config.yaml
init: "orthogonal"
steps: 12300
weight_decay: 0.08
Rows from block 7, named by matrix and row number. Rows with one number belong to one channel. Each number is 200 + 30 x the weight over its row's rms, rounded and kept within 0 to 999. All counts start at 0. After the name is the row's rms in percent of the matrix's.
# convs1: grouped (24 groups) 3x3 conv (model.blocks.7.convs.1.weight, 384x16x3x3), inputs within the group 0-15, a 3x3 kernel for each
# convs2: expand pointwise conv (model.blocks.7.convs.2.weight, 384x384x1x1, transposed), outputs 0-127
convs1.41,107,199,234,206,190,223,219,253,273,180,240,179,209,164,177,181,182,227,194,177,117,267,167,184,197,195,183,166,201,195,203,188,182,180,191,200,199,185,191,166,181,210,163,230,214,243,197,185,243,171,191,209,237,249,188,222,187,216,185,186,186,200,174,191,243,162,173,210,226,246,185,215,173,165,211,212,180,205,214,213,199,165,125,217,247,206,222,155,260,174,165,237,180,174,202,207,221,233,244,117,260,207,200,184,170,170,248,220,244,183,139,254,211,205,189,196,171,168,197,212,294,255,203,178,177,164,199,201,243,189,208,180,237,164,201,205,182,171,205,205,204,210,185,166,196
convs2.41,101,178,185,191,210,178,170,182,197,196,212,190,223,212,209,208,225,189,110,171,196,192,164,172,239,183,189,216,178,191,167,152,188,193,289,178,249,167,242,236,251,247,256,204,255,189,269,177,204,213,149,184,178,169,250,138,181,215,231,170,234,253,152,169,190,207,192,182,245,227,184,194,208,156,179,188,184,265,192,242,227,207,230,166,214,193,238,216,219,198,210,157,158,188,215,236,232,145,206,210,201,256,166,175,156,230,175,185,217,207,160,276,190,146,161,194,132,226,177,225,232,194,175,204,202,174,237,197,207
convs1.42,104,169,201,154,219,192,216,173,219,170,187,215,239,207,191,193,198,204,192,188,146,199,205,136,202,217,186,271,156,171,249,202,184,218,193,193,220,184,178,197,178,219,223,193,214,192,158,190,150,206,206,193,202,194,179,197,207,206,168,125,202,205,156,236,200,174,199,182,219,229,201,205,169,202,216,176,285,176,190,193,164,225,175,211,192,239,119,265,165,201,205,240,185,208,237,181,189,204,178,177,193,141,199,155,228,207,194,227,209,170,197,278,192,175,190,229,212,201,329,214,203,227,112,197,163,169,232,211,167,177,188,189,242,192,214,197,188,224,218,196,199,162,193,168,192
convs2.42,100,203,187,218,169,205,191,197,162,204,184,249,165,188,202,207,153,202,209,152,170,141,177,222,228,136,157,281,199,185,167,233,218,229,205,307,202,232,225,166,191,190,252,207,232,259,265,218,226,263,196,239,244,200,211,179,202,271,208,255,178,226,228,204,164,175,213,211,171,214,156,223,201,211,216,194,198,204,178,213,172,190,196,222,202,218,162,207,196,205,247,164,242,202,189,207,267,123,166,226,213,184,190,196,167,194,261,221,271,135,224,225,205,229,195,184,217,186,192,206,202,245,221,209,221,216,214,229,203
convs1.43,104,180,211,183,207,219,198,230,145,243,191,180,217,181,176,224,219,236,143,144,190,127,192,176,301,171,154,270,187,192,155,188,206,247,209,152,247,205,178,183,219,222,202,205,251,150,175,191,166,208,200,211,185,156,212,181,200,210,212,156,222,208,180,203,206,189,220,186,166,185,219,163,250,157,210,172,212,201,194,191,161,241,194,192,174,206,179,247,178,217,206,192,230,213,217,148,183,174,174,249,222,179,191,209,242,191,204,208,159,188,172,185,204,160,235,150,247,180,201,182,211,234,171,159,243,202,168,214,186,193,221,191,179,215,202,217,214,204,162,185,152,307,189,205,228
convs2.43,105,194,220,193,195,211,229,211,200,193,213,151,231,237,185,218,188,192,200,138,229,281,201,188,282,176,217,257,260,213,191,233,195,184,164,183,220,165,176,198,220,166,229,184,201,220,211,207,229,206,175,179,240,224,187,174,207,225,230,221,175,182,181,240,221,197,210,199,199,160,139,153,185,189,136,171,237,183,208,282,192,156,204,146,189,237,197,187,163,231,243,212,226,198,189,198,218,170,196,206,208,152,171,188,230,209,168,183,192,211,181,271,181,205,192,210,211,208,223,244,218,166,190,211,215,204,256,193,211
convs1.44,097,212,222,192,184,195,207,186,212,175,234,169,158,257,171,206,201,199,233,201,246,121,220,125,199,186,200,201,169,222,211,248,125,205,203,176,247,210,189,172,185,220,187,211,229,193,211,221,138,228,192,189,211,188,223,219,173,194,177,175,218,196,165,226,139,184,177,191,236,129,228,146,199,213,274,200,193,164,173,202,192,165,190,301,241,201,130,202,197,149,192,186,226,169,185,220,176,227,180,187,197,199,204,183,225,208,176,250,200,176,174,191,171,153,234,172,243,243,217,186,257,194,172,227,211,175,154,190,244,212,196,214,163,188,181,211,189,175,177,174,176,226,193,207,176
convs2.44,105,199,169,215,180,173,247,211,229,191,239,167,186,209,228,184,184,182,227,249,161,210,199,183,203,207,219,200,183,259,223,199,182,136,190,194,218,177,194,205,213,215,182,193,293,226,205,197,207,210,173,182,229,208,267,205,188,258,235,152,178,197,220,219,243,239,214,131,185,189,185,185,141,219,202,218,184,191,203,205,212,236,120,193,169,206,204,199,182,190,158,215,185,168,247,180,212,175,191,208,183,170,186,233,162,123,176,258,230,191,200,207,191,198,143,175,244,169,245,221,162,176,178,182,203,209,199,184,137
convs1.45,101,174,173,225,187,224,222,221,239,211,214,205,146,290,185,153,180,223,194,156,152,200,208,156,209,235,171,168,213,164,162,222,202,147,198,150,184,208,198,223,155,249,213,200,189,199,197,204,189,207,176,219,245,162,201,240,172,193,189,175,177,271,195,182,192,199,186,220,163,205,199,211,199,150,201,208,191,174,256,236,174,162,153,198,302,185,226,207,235,143,184,210,218,226,192,160,148,210,269,159,223,195,204,178,245,192,152,201,230,162,196,170,215,170,182,244,202,206,105,209,208,191,200,176,212,180,204,194,170,200,245,193,208,169,188,201,195,184,171,175,197,199,218,182,176
convs2.45,099,201,217,203,224,167,216,203,180,221,209,220,172,216,214,152,192,169,237,256,186,199,185,194,194,218,215,167,168,181,179,212,217,180,165,195,216,215,155,156,196,228,183,196,154,153,171,230,210,178,233,181,212,242,222,221,158,208,205,185,205,199,192,196,178,169,189,255,198,203,220,180,190,142,207,164,215,202,192,176,247,191,240,191,174,194,204,169,215,190,167,183,195,231,237,256,233,157,174,206,220,297,211,239,189,154,191,212,209,211,191,271,221,186,226,242,230,216,202,188,203,197,211,254,173,232,141,220,202
convs1.46,102,175,163,150,217,192,224,200,245,216,291,255,142,243,167,197,156,190,193,261,223,194,187,168,198,177,161,174,174,270,212,190,211,203,181,166,190,253,167,194,151,181,238,210,228,239,229,225,164,228,242,199,210,194,190,251,198,180,212,232,175,187,191,199,202,215,190,222,207,213,196,197,229,212,162,203,176,198,187,149,194,171,255,154,180,203,173,214,156,193,236,234,226,139,195,198,233,197,199,185,209,191,218,208,190,189,246,213,232,261,210,177,244,177,193,198,172,171,226,111,155,140,141,205,162,169,211,204,187,212,205,152,227,209,219,208,183,182,182,209,245,201,221,172,191
convs2.46,104,227,146,184,189,262,171,177,181,197,228,214,210,194,222,236,191,214,231,174,190,201,177,219,172,214,258,201,218,221,203,203,154,161,184,211,208,255,212,211,218,139,215,151,177,207,197,237,186,248,273,237,179,168,265,219,196,220,217,182,222,218,173,179,183,210,187,242,193,246,173,214,163,249,154,197,204,231,213,221,202,198,190,188,181,245,203,182,193,218,171,209,181,163,215,211,195,209,237,190,189,251,176,285,125,203,203,185,201,211,211,171,188,197,213,166,224,202,193,209,193,239,248,194,137,191,210,197,235
convs1.47,103,181,216,248,219,181,154,190,233,179,200,165,181,220,181,290,161,177,216,149,199,199,211,166,166,244,276,197,212,182,165,220,191,176,238,197,245,197,184,244,239,220,268,154,214,170,204,187,195,191,185,178,202,237,262,179,183,185,210,201,176,205,202,151,171,185,187,196,213,180,209,232,205,235,190,170,166,211,176,233,265,160,194,201,164,146,228,131,259,265,156,203,206,228,212,195,173,218,160,191,218,229,202,198,216,188,183,176,190,188,186,158,209,155,211,212,208,182,192,199,208,105,233,214,184,195,133,168,185,216,216,223,214,190,209,202,179,216,194,234,231,217,204,220,150
convs2.47,106,178,193,185,189,198,265,237,253,206,208,257,217,210,142,150,165,196,160,218,198,103,217,232,160,210,217,158,166,167,190,214,169,203,195,210,149,219,180,161,188,168,221,189,206,213,170,189,187,163,199,198,206,289,266,149,206,156,231,186,191,219,258,250,209,197,194,236,198,201,230,198,202,195,190,212,170,200,202,204,147,211,173,220,145,245,164,172,225,223,171,195,194,178,230,185,190,163,219,194,163,164,208,201,167,236,181,196,195,241,174,169,206,199,201,200,177,199,159,226,242,189,146,198,204,127,261,209,159
convs1.48,116,188,174,150,232,188,177,170,183,194,215,203,216,234,174,164,163,175,170,175,185,230,165,213,170,186,199,189,212,187,177,173,193,199,204,186,208,185,258,225,130,177,149,183,228,227,219,164,182,223,226,232,202,138,224,198,177,185,192,214,202,174,208,222,183,209,163,234,183,202,201,198,233,162,157,272,178,192,216,267,218,154,192,216,221,124,207,168,152,235,199,170,142,169,202,246,196,215,180,172,143,175,168,220,248,209,193,181,233,135,134,165,207,224,238,213,193,163,218,109,172,212,241,254,220,180,208,189,203,196,232,206,188,203,171,212,219,238,188,177,211,185,182,239,224
convs2.48,105,200,176,216,231,225,171,210,213,142,225,203,213,184,234,195,180,211,229,180,223,186,287,273,203,236,222,184,208,201,180,184,234,221,169,241,190,271,191,188,227,209,189,213,225,206,216,176,200,168,202,169,259,217,178,220,182,241,198,211,184,238,180,126,206,207,137,182,161,195,229,164,151,148,167,213,250,200,258,151,202,226,212,189,198,147,160,188,223,209,207,183,163,216,186,121,195,165,195,221,219,152,175,242,215,206,254,182,180,195,202,179,201,153,227,223,228,229,235,250,202,203,205,170,186,247,183,143,223
convs1.49,105,168,199,203,169,240,225,224,210,182,125,279,192,141,263,115,230,204,177,212,163,189,166,149,187,201,183,211,211,208,233,233,151,298,190,196,147,231,185,141,218,147,209,196,195,178,189,195,218,191,230,188,204,169,226,209,191,186,226,185,239,192,175,237,195,176,201,239,162,311,180,175,213,218,140,213,207,187,200,205,189,223,240,180,203,213,152,219,192,207,206,161,211,222,182,222,214,216,203,176,175,217,227,222,193,221,192,189,214,140,256,208,176,228,176,178,249,169,189,213,162,185,217,241,190,198,184,198,187,208,218,232,203,192,196,206,198,177,195,223,182,241,210,223,196
convs2.49,100,178,190,211,224,214,248,197,179,203,143,147,220,223,205,189,190,208,213,187,222,148,166,212,221,201,202,179,134,185,193,267,224,188,179,208,230,197,228,209,185,173,178,204,240,163,229,162,151,222,248,149,242,198,216,199,198,171,226,217,223,206,156,217,247,203,252,165,195,164,172,182,177,155,172,178,177,177,250,166,215,197,199,194,186,205,228,205,184,146,174,233,155,279,238,187,213,132,200,165,173,205,199,196,169,257,207,200,200,172,149,177,201,142,198,174,247,232,157,205,212,140,197,242,240,178,206,205,195
convs1.50,111,208,202,151,192,209,169,198,213,216,197,270,281,176,177,194,209,132,177,205,129,149,183,183,164,225,198,223,180,183,132,183,251,218,192,220,177,245,175,191,193,217,231,221,246,205,194,261,196,181,167,213,161,186,207,229,208,190,188,217,208,201,220,187,249,188,178,201,217,194,166,234,215,209,176,214,186,169,151,201,199,246,232,171,200,178,207,187,204,250,186,126,187,168,252,201,177,205,185,218,242,220,207,242,187,233,161,220,204,190,156,167,266,186,181,186,204,194,291,227,207,257,174,188,140,197,205,201,188,169,267,173,167,212,178,183,202,176,197,194,189,247,200,198,205
convs2.50,108,155,212,183,209,195,222,176,199,194,177,225,200,232,166,216,210,187,151,169,188,201,183,202,203,227,181,208,188,262,225,198,207,220,212,219,180,155,228,240,176,184,219,184,170,184,159,154,220,229,164,182,187,193,249,220,226,193,206,151,163,237,199,166,189,200,181,150,178,188,174,187,152,172,208,207,234,213,186,162,159,157,111,187,158,239,253,225,183,211,144,237,197,169,185,214,225,184,175,184,235,185,230,208,216,202,183,143,174,133,236,264,211,200,166,234,225,201,208,157,200,238,105,158,211,171,225,187,226
convs1.51,118,128,225,219,219,228,211,187,173,196,177,221,218,212,214,254,200,246,209,201,192,146,270,154,204,162,266,211,179,210,228,189,189,182,181,156,149,171,159,177,189,177,222,220,199,194,180,195,186,165,186,169,194,179,196,161,205,224,200,189,171,169,204,173,181,230,171,175,187,169,180,178,149,265,173,163,165,218,192,178,165,201,209,171,192,286,169,208,182,132,163,187,194,178,157,203,178,195,215,189,191,193,174,177,208,147,149,199,218,224,248,154,200,214,169,187,214,197,181,136,187,176,259,153,125,181,176,209,196,176,189,223,185,151,205,191,160,225,193,233,143,202,168,194,189
convs2.51,109,228,197,200,210,211,204,231,275,183,197,176,203,213,190,192,170,229,223,253,155,193,259,179,203,195,184,216,208,238,186,240,229,176,209,179,213,188,239,241,225,276,211,214,238,259,218,222,193,182,167,164,229,233,240,146,191,230,249,259,174,207,196,243,255,203,162,187,212,180,204,209,200,186,197,188,193,207,186,206,245,186,251,185,274,221,188,226,224,254,207,179,187,211,243,211,183,211,180,289,256,229,182,218,188,177,230,192,219,212,140,183,163,163,249,204,240,194,189,192,144,197,269,238,212,215,133,155,149
convs1.52,110,196,184,181,241,182,233,191,204,198,201,132,183,157,258,159,212,214,227,205,355,213,203,124,277,187,165,192,169,204,208,205,201,223,197,225,254,192,254,207,240,173,178,241,171,211,233,175,197,188,205,169,237,222,177,197,155,200,224,194,190,256,206,215,175,191,230,229,213,233,218,192,189,207,219,243,222,197,205,199,192,179,221,192,181,190,189,189,188,199,224,177,259,155,147,208,233,216,187,158,215,182,192,200,192,154,188,242,217,217,213,139,208,208,231,233,152,218,176,158,220,239,235,163,183,243,170,214,203,209,180,209,186,226,205,206,225,196,208,170,188,166,189,187,207
convs2.52,102,141,199,189,166,200,238,169,231,190,209,204,162,137,247,242,226,198,185,232,192,233,177,177,144,226,183,268,212,199,200,198,214,144,186,189,242,226,234,194,223,142,264,205,166,135,184,205,239,194,175,131,197,221,207,195,181,204,253,214,181,180,216,155,210,215,232,259,240,184,209,180,221,155,162,255,164,190,193,221,214,207,184,185,232,235,156,143,158,180,197,183,174,129,185,179,172,204,180,188,220,158,146,251,188,160,193,172,163,201,224,241,204,190,121,181,247,172,219,209,229,274,191,196,234,200,227,198,220
convs1.53,105,187,276,212,178,197,205,183,221,174,186,275,186,228,164,171,188,179,169,195,132,157,201,185,180,190,241,221,149,203,218,195,260,206,186,194,207,219,155,188,200,226,239,192,179,177,150,194,190,142,245,219,167,240,196,183,187,194,177,232,200,181,173,183,185,153,201,200,313,217,154,210,250,219,165,253,190,186,220,219,212,199,192,204,239,242,209,226,247,165,193,215,174,196,162,170,200,237,227,192,237,158,174,217,209,234,206,273,215,222,210,199,162,156,160,220,194,239,227,189,165,222,168,198,257,194,181,199,225,225,178,169,230,207,184,225,188,181,194,197,258,233,181,190,201
convs2.53,104,198,242,204,192,184,169,233,205,206,204,196,224,262,203,232,141,210,232,184,175,203,155,203,190,146,197,202,189,265,174,116,214,204,198,159,186,252,223,196,177,229,204,205,211,174,225,184,196,181,187,234,206,172,236,195,161,228,165,190,214,196,227,166,174,240,194,207,186,217,217,220,207,243,189,214,225,189,184,163,157,157,291,185,173,235,188,199,209,198,179,237,162,162,207,197,158,151,183,201,177,202,202,247,243,206,188,201,222,175,174,169,231,237,215,227,256,231,141,204,227,245,234,205,167,172,132,210,218
convs1.54,109,191,179,188,191,198,174,199,208,211,214,147,176,174,201,195,177,197,164,193,297,210,185,186,175,162,185,161,181,190,152,200,167,255,166,314,290,194,210,186,173,192,183,216,201,194,207,183,180,235,169,231,191,198,231,211,182,194,162,183,206,229,189,213,135,227,182,233,224,297,218,236,223,201,197,220,159,253,162,255,170,176,201,157,202,232,211,212,194,201,214,171,215,196,211,250,187,157,213,188,217,195,151,207,229,157,201,164,200,152,210,184,219,177,196,182,192,180,191,145,218,148,252,189,230,162,188,214,217,209,217,190,217,209,253,205,176,196,154,205,189,196,216,203,210
convs2.54,102,181,189,203,194,211,237,156,255,208,239,225,201,174,195,202,241,113,241,218,244,211,138,223,231,208,213,178,175,186,213,188,171,214,196,204,168,205,220,173,222,183,230,177,199,181,287,276,209,182,159,166,285,224,195,139,176,229,174,242,186,218,206,213,170,201,236,273,179,150,197,211,182,221,193,235,202,244,201,200,178,196,159,189,191,236,220,192,205,216,198,144,175,209,198,224,169,176,244,283,210,161,183,221,219,229,187,211,199,177,184,215,189,189,159,212,224,212,227,218,232,244,80,191,162,183,207,207,230
convs1.55,117,194,165,224,170,177,240,187,201,231,202,135,274,141,181,261,202,180,182,190,210,185,214,233,169,197,190,202,196,237,213,194,183,261,210,133,191,270,262,199,215,215,194,188,179,191,210,194,196,172,208,217,186,165,177,225,199,235,165,235,165,184,187,186,197,250,169,213,231,225,221,208,164,183,190,175,193,237,148,252,241,161,216,251,193,206,224,170,179,153,157,221,179,225,269,143,214,223,175,230,175,212,182,228,220,188,188,235,158,145,190,174,191,153,236,237,191,271,138,214,192,169,204,195,203,199,207,208,201,182,192,184,197,226,171,214,240,234,158,204,242,197,197,175,177
convs2.55,105,215,158,187,226,161,199,161,197,183,180,199,145,156,228,185,173,148,188,177,219,169,203,312,176,158,168,161,191,226,217,227,218,151,209,168,202,204,200,182,188,166,204,194,197,149,205,128,215,211,203,196,246,202,184,182,191,168,191,182,207,225,204,268,205,197,179,183,213,221,224,195,228,177,242,146,171,224,212,211,187,256,215,195,232,184,332,169,268,206,176,214,150,165,187,150,220,169,154,189,167,281,214,260,228,180,184,225,196,185,230,170,215,202,158,156,228,222,233,232,186,220,216,185,186,188,211,249,206
convs1.56,106,202,223,228,180,157,244,183,237,174,179,245,253,165,139,211,171,173,215,233,117,180,200,175,162,186,173,265,183,180,174,191,222,202,207,207,163,217,183,180,195,223,193,202,198,203,214,226,222,162,191,195,230,227,156,221,273,221,202,217,181,272,217,156,211,175,201,206,205,189,247,187,192,210,197,171,197,229,196,194,143,254,225,197,235,252,240,178,183,193,152,174,162,175,208,142,182,224,191,209,196,230,183,196,200,232,200,197,229,157,196,192,195,126,208,217,215,182,175,252,192,161,198,269,145,176,280,224,189,183,210,214,223,181,259,168,213,192,175,231,199,208,206,176,180
convs2.56,105,253,220,196,181,214,201,185,186,187,193,183,198,212,223,175,216,204,215,197,117,154,204,147,187,187,200,182,173,216,189,212,234,234,189,229,228,139,176,237,177,253,159,211,187,215,182,222,211,227,213,238,170,225,164,242,210,207,243,178,189,218,213,171,211,220,169,182,189,170,252,208,220,215,242,225,224,185,203,236,212,178,198,246,221,186,251,232,180,209,201,272,211,189,183,239,214,187,221,180,177,173,327,139,205,165,148,205,168,204,209,169,197,229,249,232,160,169,171,215,215,202,202,245,174,216,151,168,237
convs1.57,105,153,122,231,176,198,172,189,193,219,256,180,198,200,193,180,185,172,200,241,235,223,177,176,182,203,210,230,159,211,223,180,234,183,202,160,183,136,202,247,259,201,179,166,222,190,206,193,187,175,211,186,202,238,240,163,201,176,183,236,217,142,237,177,167,180,236,194,211,204,196,203,240,213,191,231,204,181,230,226,165,177,192,245,192,179,205,214,190,198,191,193,154,198,191,155,202,192,214,222,201,280,183,176,166,281,192,206,188,194,147,208,224,199,136,201,199,175,188,202,228,224,196,321,217,238,202,171,185,224,141,197,203,214,209,225,124,201,235,188,260,204,188,211,186
convs2.57,096,228,195,210,204,198,192,175,204,230,168,220,220,178,229,164,164,198,215,209,186,198,197,228,131,197,197,222,174,198,237,194,175,193,214,195,217,225,197,221,215,166,181,198,198,206,231,194,291,216,180,125,131,194,212,204,189,188,188,156,240,199,197,162,172,158,227,213,188,197,140,232,178,170,203,193,214,187,158,223,167,217,211,189,170,182,161,201,218,173,205,208,176,217,167,198,213,208,231,166,173,179,284,201,190,180,201,151,182,263,222,143,233,208,205,199,186,148,255,168,217,162,175,213,216,180,238,155,182
convs1.58,111,179,198,238,186,211,189,212,175,206,217,140,157,144,191,233,219,156,215,156,212,162,229,233,238,193,190,150,185,257,208,187,167,132,213,231,230,175,210,181,211,147,192,261,188,170,201,231,183,226,170,195,168,227,192,211,223,214,255,205,202,232,210,190,127,246,206,247,170,199,183,221,207,216,173,219,225,185,227,147,205,161,214,186,224,205,204,206,161,177,156,204,110,200,179,259,182,164,189,207,186,222,196,235,214,212,185,200,178,134,219,247,155,259,210,153,191,212,168,209,177,201,219,225,186,199,209,202,202,253,220,208,156,169,219,192,158,250,162,222,183,185,248,214,192
convs2.58,093,187,185,248,169,190,212,218,200,182,251,169,182,193,153,186,181,200,242,210,178,232,210,208,196,196,190,172,278,222,215,265,266,227,230,195,244,235,212,188,220,194,235,226,136,210,182,193,221,178,217,243,166,226,187,200,163,203,202,230,179,170,167,203,240,238,199,278,205,186,233,205,192,217,185,147,216,226,158,223,199,194,231,176,177,188,178,220,221,171,267,117,187,207,208,267,176,122,175,208,173,162,240,176,188,155,164,193,173,190,236,182,234,196,221,242,191,147,205,216,199,214,190,214,130,220,207,219,195
convs1.59,108,212,159,156,169,177,163,200,213,176,198,115,122,209,205,174,208,223,246,208,254,201,215,245,203,177,164,223,195,210,182,212,210,171,189,208,204,172,164,211,187,152,230,183,217,225,173,232,175,224,198,181,283,249,176,186,176,209,207,204,214,213,198,172,194,206,187,230,222,181,194,197,165,191,185,203,176,187,266,143,144,215,208,215,266,168,198,187,211,184,151,225,237,180,194,220,172,193,204,193,215,204,271,216,190,196,253,192,199,253,222,156,197,171,185,179,178,146,154,186,173,262,237,197,296,228,238,205,236,208,186,205,207,215,219,199,201,172,248,180,188,237,226,205,197
convs2.59,102,182,159,186,179,198,182,191,188,154,186,215,188,193,255,298,226,188,192,213,219,185,195,153,169,202,202,223,208,214,220,205,170,155,204,163,226,142,221,150,146,230,214,236,187,156,205,210,216,207,182,227,190,152,189,260,245,170,210,177,260,148,168,186,177,234,203,181,176,209,194,174,199,190,181,221,185,208,228,209,196,186,203,242,238,217,186,291,182,167,243,181,171,157,221,228,177,207,262,222,136,172,166,180,204,234,190,203,224,230,212,212,192,267,98,186,169,215,251,225,197,183,212,207,248,190,181,208,191
convs1.60,101,233,248,130,198,225,150,271,191,201,229,217,199,217,136,194,202,214,230,265,181,169,147,247,179,157,152,190,171,194,186,223,249,173,164,186,199,148,205,184,217,235,215,193,222,169,173,172,205,172,218,185,204,188,186,203,215,209,226,191,168,173,179,178,188,141,186,214,287,239,128,143,195,228,212,188,184,211,205,239,217,154,192,224,193,231,242,223,188,181,153,200,194,189,190,255,180,160,190,212,183,165,227,205,217,169,129,167,219,255,203,212,193,201,179,250,185,228,195,172,254,181,171,182,183,231,141,217,214,181,178,191,213,219,194,185,183,206,154,189,208,199,206,187,186
convs2.60,096,214,233,187,166,191,158,236,213,211,213,230,139,177,191,241,183,173,219,226,202,197,235,221,226,209,170,206,231,183,174,175,223,219,171,172,233,205,233,193,183,209,183,198,224,149,201,185,220,193,186,273,228,250,199,224,244,160,213,268,179,206,216,199,178,250,224,131,203,171,240,193,217,249,238,180,195,196,204,201,158,203,238,169,202,184,221,222,212,192,203,220,258,165,172,213,193,200,221,229,210,236,178,203,182,195,185,189,159,180,224,197,200,154,191,188,208,158,167,198,159,190,189,201,156,183,180,199,208
convs1.61,101,166,176,158,188,191,213,250,231,214,203,174,230,105,196,211,205,292,193,166,186,175,227,214,194,179,150,179,193,166,247,204,206,227,166,186,213,149,205,204,237,176,179,180,151,221,191,165,196,201,199,245,274,244,131,207,239,181,309,190,193,229,203,193,175,183,200,212,174,203,196,248,208,201,190,219,239,178,164,140,211,196,215,217,230,192,184,193,200,189,240,193,141,213,142,187,171,190,214,206,201,243,239,201,162,251,230,220,216,194,198,180,167,224,196,233,163,192,180,211,204,184,273,182,226,193,198,198,170,202,189,227,229,207,185,170,225,193,189,236,183,218,189,218,171
convs2.61,096,181,228,196,199,224,264,218,172,205,263,153,201,182,218,203,221,224,142,178,173,216,252,177,181,246,200,153,214,174,217,203,202,208,227,225,205,182,245,181,176,219,185,205,180,122,191,174,180,205,183,230,155,217,194,177,205,206,210,239,257,200,220,190,252,140,188,191,161,240,230,250,216,186,245,177,229,224,182,155,183,226,197,228,243,204,148,222,212,212,255,207,254,219,213,146,176,204,174,144,170,177,208,208,168,166,208,190,169,263,230,256,175,215,182,185,180,228,174,146,200,203,189,132,222,181,164,218,175
convs1.62,111,178,254,291,157,185,191,223,204,171,193,241,202,197,166,215,198,215,201,175,194,165,213,282,233,180,129,142,200,162,203,193,205,187,225,144,150,182,161,158,229,257,221,193,166,203,183,284,193,182,173,209,211,199,196,184,219,212,189,174,202,173,215,204,165,185,168,185,209,267,191,174,157,182,199,196,199,222,203,188,193,177,179,176,188,223,211,165,248,184,177,180,215,199,199,229,187,202,179,164,179,179,174,222,203,228,210,195,203,237,213,252,161,175,137,211,229,250,127,249,200,174,241,216,194,170,156,178,266,204,182,187,168,212,181,171,207,174,163,189,203,222,176,188,157
convs2.62,104,146,153,199,234,172,162,202,221,218,213,206,182,224,195,263,198,200,194,175,236,209,185,169,214,206,201,199,227,197,214,173,219,209,223,169,171,209,202,241,147,127,114,214,257,208,202,191,173,151,250,185,193,164,178,212,193,229,231,259,209,230,198,238,247,235,166,190,210,181,156,173,162,173,217,204,284,212,161,239,162,211,231,166,176,238,216,237,205,261,179,198,237,196,238,159,167,186,212,212,218,217,215,209,214,184,150,204,194,177,193,175,206,176,261,196,241,151,169,182,224,187,243,219,179,187,167,186,188
convs1.63,097,120,207,157,270,254,134,199,234,133,219,162,163,192,205,156,212,214,233,216,161,172,149,166,265,226,228,156,170,243,194,213,203,193,177,190,122,144,209,176,147,268,200,200,214,230,201,169,218,227,233,176,191,178,207,172,203,213,226,240,146,166,229,223,181,242,178,201,254,205,182,185,186,197,232,217,185,154,239,231,194,199,187,195,201,206,199,216,238,142,182,185,173,199,189,167,196,211,211,197,234,196,200,173,242,179,178,181,216,182,201,209,196,158,192,185,176,188,280,207,197,182,163,179,152,223,217,191,195,210,222,188,198,199,205,158,228,223,174,172,222,177,219,216,216
convs2.63,091,217,200,229,229,208,212,189,130,165,253,208,189,213,210,210,211,174,201,153,171,239,267,268,147,174,227,202,202,197,190,172,164,217,228,189,177,182,220,193,159,235,195,197,248,272,171,191,178,224,180,218,207,200,185,144,206,185,199,197,203,236,179,218,183,216,162,192,221,193,186,173,190,226,208,195,192,202,187,195,209,123,262,186,185,238,174,190,187,242,202,208,190,232,175,183,239,218,161,213,182,193,191,210,135,248,216,189,189,194,168,205,224,204,171,250,164,257,188,139,215,210,183,202,186,264,161,157,176
convs1.64,108,231,223,149,217,198,242,173,204,198,188,181,249,203,212,231,213,212,166,234,215,179,196,204,156,199,174,228,238,205,236,163,185,149,217,189,170,168,180,226,178,218,168,238,265,217,207,161,187,227,186,245,206,219,205,185,90,186,224,258,213,185,170,285,191,173,176,159,243,175,173,181,237,182,161,204,256,194,224,190,256,185,180,163,167,234,207,157,166,129,163,208,177,228,180,216,221,264,208,206,198,198,217,185,226,177,172,225,245,178,208,185,206,175,176,192,203,205,201,199,206,206,182,219,210,209,196,185,189,212,219,175,263,190,271,182,191,198,172,227,157,179,159,184,163
convs2.64,102,198,148,138,209,180,177,116,165,202,251,190,202,222,134,189,184,177,202,140,243,223,200,147,207,176,139,243,170,227,170,180,216,239,155,259,164,139,178,268,171,184,220,202,192,245,203,242,217,157,222,218,196,199,235,202,233,160,201,236,224,169,250,181,196,258,206,201,215,129,157,211,201,192,185,191,216,192,180,160,161,208,181,197,182,207,198,247,172,212,227,235,177,188,183,142,188,213,215,184,190,262,232,210,189,228,213,218,203,196,202,170,206,180,207,213,191,161,195,198,200,211,158,233,222,192,219,226,282
convs1.65,104,216,164,239,196,144,155,199,199,208,207,217,233,233,167,182,214,183,201,210,190,181,209,201,220,215,213,219,196,162,220,214,189,217,174,296,193,127,231,244,148,192,260,259,246,136,182,232,177,175,177,192,188,200,137,151,241,174,226,179,200,218,205,151,189,228,187,183,189,212,215,224,212,186,200,227,154,165,199,250,168,151,173,201,227,142,200,198,223,191,203,227,222,207,196,202,194,194,182,208,200,218,201,170,178,210,231,195,196,163,198,246,143,158,217,243,159,161,202,241,205,190,164,214,186,180,202,205,231,228,156,148,174,206,171,151,190,151,187,209,219,232,156,275,207
convs2.65,101,232,219,174,179,157,224,161,200,198,188,170,213,195,175,217,188,188,202,135,215,235,199,173,219,208,177,230,184,203,159,178,199,209,183,184,232,236,177,177,168,259,209,184,150,180,196,220,177,217,206,208,145,250,199,183,213,182,218,323,208,233,175,204,250,168,159,259,228,209,173,184,158,157,202,161,218,189,189,207,183,161,168,173,207,206,160,181,251,203,206,176,186,237,242,230,206,198,181,204,198,217,155,194,164,189,199,216,252,179,184,182,207,279,170,221,231,203,186,163,244,263,208,198,236,202,176,258,203
convs1.66,104,234,137,247,209,220,135,184,203,228,180,157,190,196,163,188,221,255,186,211,201,215,203,187,202,172,203,170,180,208,231,176,191,175,165,202,202,210,248,229,215,198,162,159,178,209,194,172,183,187,157,212,217,255,226,190,188,124,199,187,223,177,128,242,226,252,201,219,191,188,178,224,181,165,172,195,206,168,230,194,224,221,189,250,205,204,267,196,211,147,194,238,241,183,234,206,232,248,182,180,168,208,176,219,200,205,170,189,242,154,192,252,217,230,196,151,227,198,178,208,201,190,175,201,189,245,170,175,139,205,158,133,189,190,257,262,218,173,214,222,203,239,191,148,149
convs2.66,099,166,202,243,229,171,219,179,238,192,198,175,188,175,183,263,198,190,174,184,187,152,116,208,171,189,176,242,182,190,253,189,276,227,230,275,200,233,167,193,219,152,234,238,154,262,211,161,244,194,175,209,207,207,207,256,233,246,238,198,185,204,227,205,166,182,200,149,180,180,219,207,265,196,158,167,251,235,204,248,200,162,202,239,197,204,232,175,207,180,181,143,162,185,213,157,206,231,160,191,195,194,214,212,219,185,296,194,230,218,227,194,201,215,221,186,228,203,171,151,229,170,150,211,156,180,222,200,174